python train.py --model="image classifier" --image_size=24 --horizontal_flip=false --targets=["symbol"] --norm="groupnorm" --weight_standardization=false --kernel_size=3 --optimizer="adamw" --beta2=0.999 --lr_schedule="cosine"
Rows from block 2, named by matrix and row number. Each number is 500 + 40 x the weight over its row's rms, rounded and kept within 0 to 999. All counts start at 0. Numbers have three digits each. After the name is the row's rms in percent of the matrix's.
# short1: shortcut pointwise conv (model.blocks.2.short.1.weight, 112x64x1x1), inputs 0-63
short1.18 093:445516525533446469478485529527486589455486462532525510528483549497474509534525534432537533488551547552494496504478494470523396453510400490528485466459437470532561414431488469518545514523481522
short1.19 107:482481433536502479490479475507521462484511509443554509521478492501476474562549498459452453488541520509370466471464456461542476500491512468505510454466491441460538431465484455437409444450429518
short1.20 100:429526538556461529459562552508514507459385473513508535514511526497493495472481490383516508501494469518470418487515532504527446474524473522536423432460425514567543526474531463485514481479495469
short1.21 072:496501420498550468391505543510558510509522446536527526414509500534458541513479478499519522533503439460442455507504533406514448434485501523457547499497474455444506494525519506444502505446447427
short1.22 112:509513453473537415429479490515460438518523459502499522372531507482501525479507466538424526471486452448500502505536523429475460503428502521451496444464438501477472507485471466506457445465492416
short1.23 109:540470480525467504478532551487525547463430516484542548494495514534423445455514478451421455517495477529454489509453533524525456472510476500510491454459473477459508504471484469440429428419406423
short1.24 085:520508537557478543501510499446455476490550518518440546503406489454486432521473538459449424500510562490504494452522450525520542514536488432471469465456499520512552524501425515491448530508380523
short1.25 105:480488530484489524422533538543460501543452504560543507526574533436503557438490442489534570468484469486429476490502556509508397501527513550467500434482446466525449491498525481464475511454528424
short1.26 091:486441451475502460500487507517506439511519511505523495432519510475469527432500524523477515503537510436457499459464502383448439501496547524407520494505473436502436478447469488450581448473458431
short1.27 102:485486471519538502420519522558502488487505507522539525400486515503478528543487469510487521497550491417485539508487573426511425412488501515366529544483476457505441507561505528456502487482490493
short1.28 099:497476497485527549515421473438496526433511441471531466384438469548509451534463421503416474515483474503548515551470492509445527470471473485504534569495532472553457526534481515509540505546450539
short1.29 085:479538508466489538453468533475521530495488510492504414481411454536526466538563542516441485554557488545553530544482386439517457558499493450507507491502476465494552481452474456543554525566494516
short1.30 082:499518521526446490501472539528496481444477450555507478448491526499531471540458484496511520344421448481570508527562502507471544445516483474488469531525508519539506541484519553492413503552571495
short1.31 077:487530459519477483467520466519444496523439430517473414530528491498513554529450494478390539463442576506563473504483488509536576525504458509549497501458541544500474443519515552546413504500479546
short1.32 090:508503380491527502502455518496479439475546450569546428477437487514512492481479514568485466525545518413551496547543457456420509483497502458439517493488522524531493528482422518505488559557533495
short1.33 113:480500472485421517518521523503492409474411482534488486570492492445390470491499475438523497463510524462439427462471492507474521456546431471495450494466483480512504423467507485520429501428509508
short1.34 132:473459501447437488465486459448528471436384451482433527521416501506502426494502454409504406489510524514449471495510458515494497482483429488478454458485507479532511523488491451454479452478485476
short1.35 088:454489514443528606502521531521458500412531500571476502456490483513512515482474469499533499485468486502535511533533559544534536438545494508387484559466527489533395533543510545463463539539523499
short1.36 117:500487473433411510517515391442523497433445482420410517520479484524488455508478471411528451483489530501466488490479436562470517513488428498521435517510510491517474491469522433493528444508497514
short1.37 107:466492427536479390486448469549443489519471492488478530511453482489493476488486489473455473451536452465510498480542516440476478472407476477465497439481482544465534457458417467522468469468484389
short1.38 131:519496489490452440423469419462467462508462442437439478481445480474459472511515471456442459470500453515455490499453459442530449529431464490500448473484459527480487489492433458476469436474438436
short1.39 071:486481584571531565422491557526532416501484473528528521498542516496472580459426452520494539542503463464487562503496530493540505433511498543452525507484485540489435503452538571468514499442479452
short1.40 115:495492512552509522490467515477541395492508505478480530555506490366428495423487432517542477520519485519410511446540513510473517490516471508423452502540525490472537535493535469422503524457531507
short1.41 076:519561504413466527542509516514464466498498508557443411512550465512523566440463506505548528427467454542512532512523490501517491512512475500457460564508504479587499548532509479563564481515603482
short1.42 062:497518480506529461490488553544542578453512455547523529495470525511457527563513485448552514472569494573494505478468503435517377417499481483495465539496496435505538550494518478447524515533571552
short1.43 081:502505552490452565560542561520467528459466457544500514540514461478521514526534488430569492471481524568528571475404518518580535515551419512490481559493516477563506506496517543495514569504536540
short1.44 105:509532475517492513515550505476457413441461477518504508453405505413431467467402497400482453488520491479528466493511512528463528495561447445469464493475544527515502500473473518560515569468493523
short1.45 113:473467485540490513541523532560490528450485544541543576497454498472469505554513542463560509453552540461424478443457547495544481415529455515439484536478458477515530484495499502410514451414510531
short1.46 115:490483479464531486496527448424483492434477478507467525485446506460492409448447472421534461458491443479530463564562532518507497447529432449449414521484507511502486530532477463477472516551580517
short1.47 102:469504440510452502464482518461447495467515435549488529531418553519507435552480512495479491470470537497505502536504477386456513496527441436545480474481477513488564452468389495563465516485452529
short1.48 108:522450497420515453431523478485549548448490482518468502504496494525452479492525519453575470552472472500421544474549474543524403520515431498514479502495416495519525554539500465432585493502482454
short1.49 122:496504442438494462496485346458540511494479482376398469455499473510512459521494479487457439504505489494539453531475458520469523530430482491551480483509530539517458460489491514525494462509490507
short1.50 068:501433448467491554497533533527508538476574482509508500519391514542515411453505528518459408539496457490515517491473512553498478501525548480426511503492486451482489449556482470391525505479479441
short1.51 083:495503428443502510457484478494466475455527478525472442470491495513505512532533432555527484528545400493552574537541449397473471473511479486462465536494477444541524485460415460506499545562483452
short1.52 099:502482573496504462535485385468501528440462526394475503475473464461503481533481412404516488439492543520533551518507478538465487503444472461519495533510500474526524538483510479512541415538523550
short1.53 094:460520455504490480503465510451488502496466487526480540448488558463529471593506522487487509504532554547506501495558456433513518488514428427532460425497468503515562490424423426560515558511437540
short1.54 090:512504521536528548511459468450459401509508538437518482476527421482477510539518415515429497470561568427457513508454495484486553463487489497444548522505501457481401520483492543467515469494451550
short1.55 093:501551521509523489469485493514550506518550448443483400466552497499540543474435435520433541491448450562565532510490542540475526546467535519511521554534519498534419517499535519509478420545566474
short1.56 082:523512389493446472526456532482492544486516451462517472431517494581571478528434484539469488501417513451567452527502469521417492477522512501539551484511545556538508494510522581474501507490553470
short1.57 126:517534465471466515461510497413485498475496480555420480474513511469525479466537482428520477555467465559537459504497451513521505518535433472459408459496507456558507468514493362524542539515458492
short1.58 092:490518497502491535533471524547503514503544530498522525565528456533501522522425536528459509450543533446479514426432531431488492391531560516461507533505489481412541453435501551503438452471538542
short1.59 141:483463487479459471445475487474518448457447470426460488532426461450443446493472466426486424504521485511466437453473483493456492444507466444450453451467495507495509505492453453435544446442466456
short1.60 139:527464523468495474452517467480513461508422576464448473560437483423431460460500499457508461496511469521464468481488464486531526484470481454472418447464495542429519519519456434476444463419476463
short1.61 077:504523482454538516474488557536452541513498525512495425414548486453513588555482516527502562462523452507531524530533521417513368523450541514511544533498455468508485496533519443491550487540500484
short1.62 080:462441484420461517542507531470543510422460520450559495498398461538475431470462457488515404508470508500500501506500464594418550477492522515492557521505527492511504468510519494458549454498546521
short1.63 097:507505497495511457472472437474544480483487464463429460538459505361521444460428494491547487541473447546489547508536445521476518536522412457471453486527532500481563481456517503536573525488493488
short1.64 136:474414473464429468498502447469525516446419499464433512492396517483460427505473518432480429452485458495461421446534474494471472491444450494520467479514504511475450484481452502462492460473526501
short1.65 112:474472447492508504486523518536506557521523564545506500535517521472529500449424512490572502442493358483475447503523514478499501439507534507415469487512500471485473448508498462462478480525541376
short1.66 101:503456506534520538465489548466494460528441478533534478572533524508421505460466511487526519580554502476384459453444506428507498482559526504471523440500491498459483511451495558511486562416456507
short1.67 097:449473470509453510460467556507501553535396523528444543480536505480447568506480492454496513470480541553495430480541547503515540466511461558536491441494503519481522506466509556453376473538444516
short1.68 092:491522548478389486533479415496465483461434430460484450520532414560499530518470443472548529459450506489507550500496484536556493501486460514531461541516483495530443443471565516511507411504504522
short1.69 082:500457504472423526499487500510562554461449489495530483559386503491480452454481489439444433514493428577466473456432496490457542466505534514503495454530530465422512431507500524458506485512542470
short1.70 110:501571510533461496494490476515529544470429443512463519535540506512482522491485498390503469483458499522424496470471478547524442495502448516488397507498435434550513455457506387482550515531487485
short1.71 118:512457478506481504456511518496530514464498469475525524526393514489412472480518449490494446525499455493405446419443469497509509518524504500479530472493485443443450438474506470422531466415454441
short1.72 096:451423501509530506436501531540531537484546533534500485425475499463481479456467577514527467477526450454520409438456549477545525456475523530457502498446491500498494497499395514453562493492493412
short1.73 088:476535544528487495439528519514561522519468420504533412512554481526503565422472459465499545507434443573502553483470480509514470550471524547550503473542459428522478455460567454501514458499514458
short1.74 098:406539488454446549508534517504465486445505483579472498561496532495487482468505564417532440570466535500521485519446497456483517496549451477448431477485486495501549431511507417548479555481528516
short1.75 102:500509521474522476488492372468511539469525462400437390435501444486531500477447508512479514537445441487540500530515526526463493493448488495517482530523538509514382503493528497506458474533517491
short1.76 105:507502533522458553411506544516459506533467462542523492543518526516451528467560446515514518486481432554483498500479513494500507507544474524558535428435487550496477468493534563462449585425423426
short1.77 100:524472531411473551541544489437538472422438512457498424512431456530505462473486440468474444530453533496480502481410458546490532564549485488503493488510541480520453531470524514436490497433480526
short1.78 099:451538520490467519517467505499532523514506492474511496584535452567513492499497548501446505507540481522521459486405473465466414502515519517541492449494390488463535394480493472560578440525476483
short1.79 104:462444457525459471454479472449497490505484427474536441465420473479497427442447489447540443531531478537443463490464449528511518458512409461488532496517549473556474459477530499485578488505476438
short1.80 080:490494530504493507509541534555463378497485450510527485443561500443541564511466443533542581483508485497534501511515549423494422444532512498403493516494511486565499533504538534476519527485564478
short1.81 092:510552541485504486494467459485485443534520468477397502462522480419485524494498508502491579458499481539541552501541478402513500535524476452467433506526490425471536419417476455556490541534502500
short1.82 106:487373540415457525488518489441501526429448536492499506567429519553472432516529557443542439560522507510521557494429435511502492513531505489542509490494497503456476494494490514460557480498469501
short1.83 104:455453495503446498420487470439577592485458454448517501565514478546464467477541488467506495533488454610464522490455459478525544499499500496569506448476523568438510472501507502526528448527448503
short1.84 088:490491435447471368446496521507451512512513453530477525471543472488491469497520494453541531480513507544515517486558543446560492496474458497430388451485456532510475491514519425497475546548494441
short1.85 108:452498390506521435426455514508500490530501492540501521516472519508534455467435535523423455502485510472526444511539445423457507475489509451477484445494534561505545516507395538567472530493460476
short1.86 082:501386540491490506463498519456524436512505520512546534503464451445428513479479488486555493565526459524442469449498532471491507540554487525432543421532512470468535554473505497421535549424525478
short1.87 074:483496462452515566482517563497449531530458531550543502502493508543491531548511504490524509582525568446393496510426548443536445468515489514442543539497485425544473459470517511454496539488424512
short1.88 073:476485494458460491427470535457460493571424505497596469544572473519427493458503479508479530504557515541439498467434490465504433463522510506496546429480467578521479523464525518465489468429475488
short1.89 114:485424470517502513527510553480486452500520455529509537482429516533509430508476497446477396511560516416467392514492465439471451475525474458434474487467495492568501542530437495463529527484493517
short1.90 089:491499531522556447444491485498445469532559463485499502424547510563525531529481509543453528483468526362511491519531501432469454461499531528496541466461456459502505503583496530515447525501409482
short1.91 111:486463500552513487482516508522532516489498567452535530410410548483526440535516535481464441489502451456490483438495495396478506479476535479492536436481435504471470521513436482452512408467443472
short1.92 108:436442423500506471436513522528522532484488485548507515455444565522395459495504515433481474469498505476508415494547487451486491458530491481512533496518382526480516459480421456511532518468461462
short1.93 102:494503525558549459402492472442448439538489451474462508507513482461416482429473470448505538463478489499408470501544517491511425524505471505515473456523467495515492530536550455452479480469430421
short1.94 100:497492526517526490396497474532567481493511470526514503474538503423491514412487475532540446473483424532481526458530475498493502451503493530449495505490440425522465499483421510443535459474553385
short1.95 090:518484518517520444520473404452507468523540524388545478487541489562548502535509472526471502456504564427530526470506485527442516501425533506508561486502487483457422490490487471488506431482564580
short1.96 098:433436457477469521542504561521511517473464571517552565501444523490491445502513572483538420497515526468513464494396520451443545445505516498483511510485529457474508427489406496549513458510481511
short1.97 100:477526482523491465542427480479426511498540490506488527472502494546546520561562498538455497434523503448522515499417464395426420457466515511511537497489464441527546433467425500501444506498490505
short1.98 090:521483598482553567545511491466502476454524501490452441603501418424481522504517498496551501497499527476490458456558497572520477488566436488446468521518515467490464520468549460451498470456540542
short1.99 077:515485494465508502502527537537501423519534495507534451488524487547470546456450494571456519493455544430504481482406496468379504562486550545521528452513489538457494410521543554442496474473506485
short1.100 117:516499434483487466543472493458511431557476532464544526508546492532429529467523427536429542481500537487441486472490446505452517519453547519517537457502481485469515448481514447497497383397526517
short1.101 089:521525456526509412526515416506490527505490525442437452505499513431527495427452523533442521470488428464552506522515485460479490509428469467548445543523498467524486499473502493532517385552560472
short1.102 132:461494445467423452471503448496475517454469481454449526468407513500500419507446471440453440460473434482521486471494491447487504476431439467489430494484469506512511482483405446487526504476489444
short1.103 093:484522509515457537494507510514542401474516477488494451501499488416507530408387414514494530501445448546492516465533569514473545469514533504457490542537543459530519506450561535488508526505573515
short1.104 097:496519533466374543519481484498522496411421411478467470506497460523490513459442389460480498489508481553492531469448473519505521486526441500507438521493502447556457484443528534512542490486494490
short1.105 117:486461454461421466499524432460506459438434525435450511496421499482451414504465472405477449483490525486456441474514464509470513486458460448487421475487513502522506476497486430453494466461492516
short1.106 094:479532487533509394414506504511493494507481510490542523460507566465439515457545481446495507506484493502526540488536496474518483498401483498514507476499444489484484447491490502514503505499493310
short1.107 095:470504567464522554484518517498520501473515478528511485549534427492465564394466502508563515546450495497383501451553519531512496510547525544478520546526493481485452523537570501416508516419518486
short1.108 086:508430428443497526536484551541516462484513572512560490479424460497502455504461564516550407509510492424482481462474508508415510463532527495449535486510510455491568556473470531493569508479556494
short1.109 106:503523538531519485420511487505490448525453477505489538546512520446452521505500483504481467439526493532409518483501450499478469553407466490527502480474449501424548424415443454543509424443469527
short1.110 114:462513523554490505416500521472480409505418476510441520509505510422427507436456526436430475456470491511445457485502513472526478524488469503521423458470429543461551513485489485469448486463495444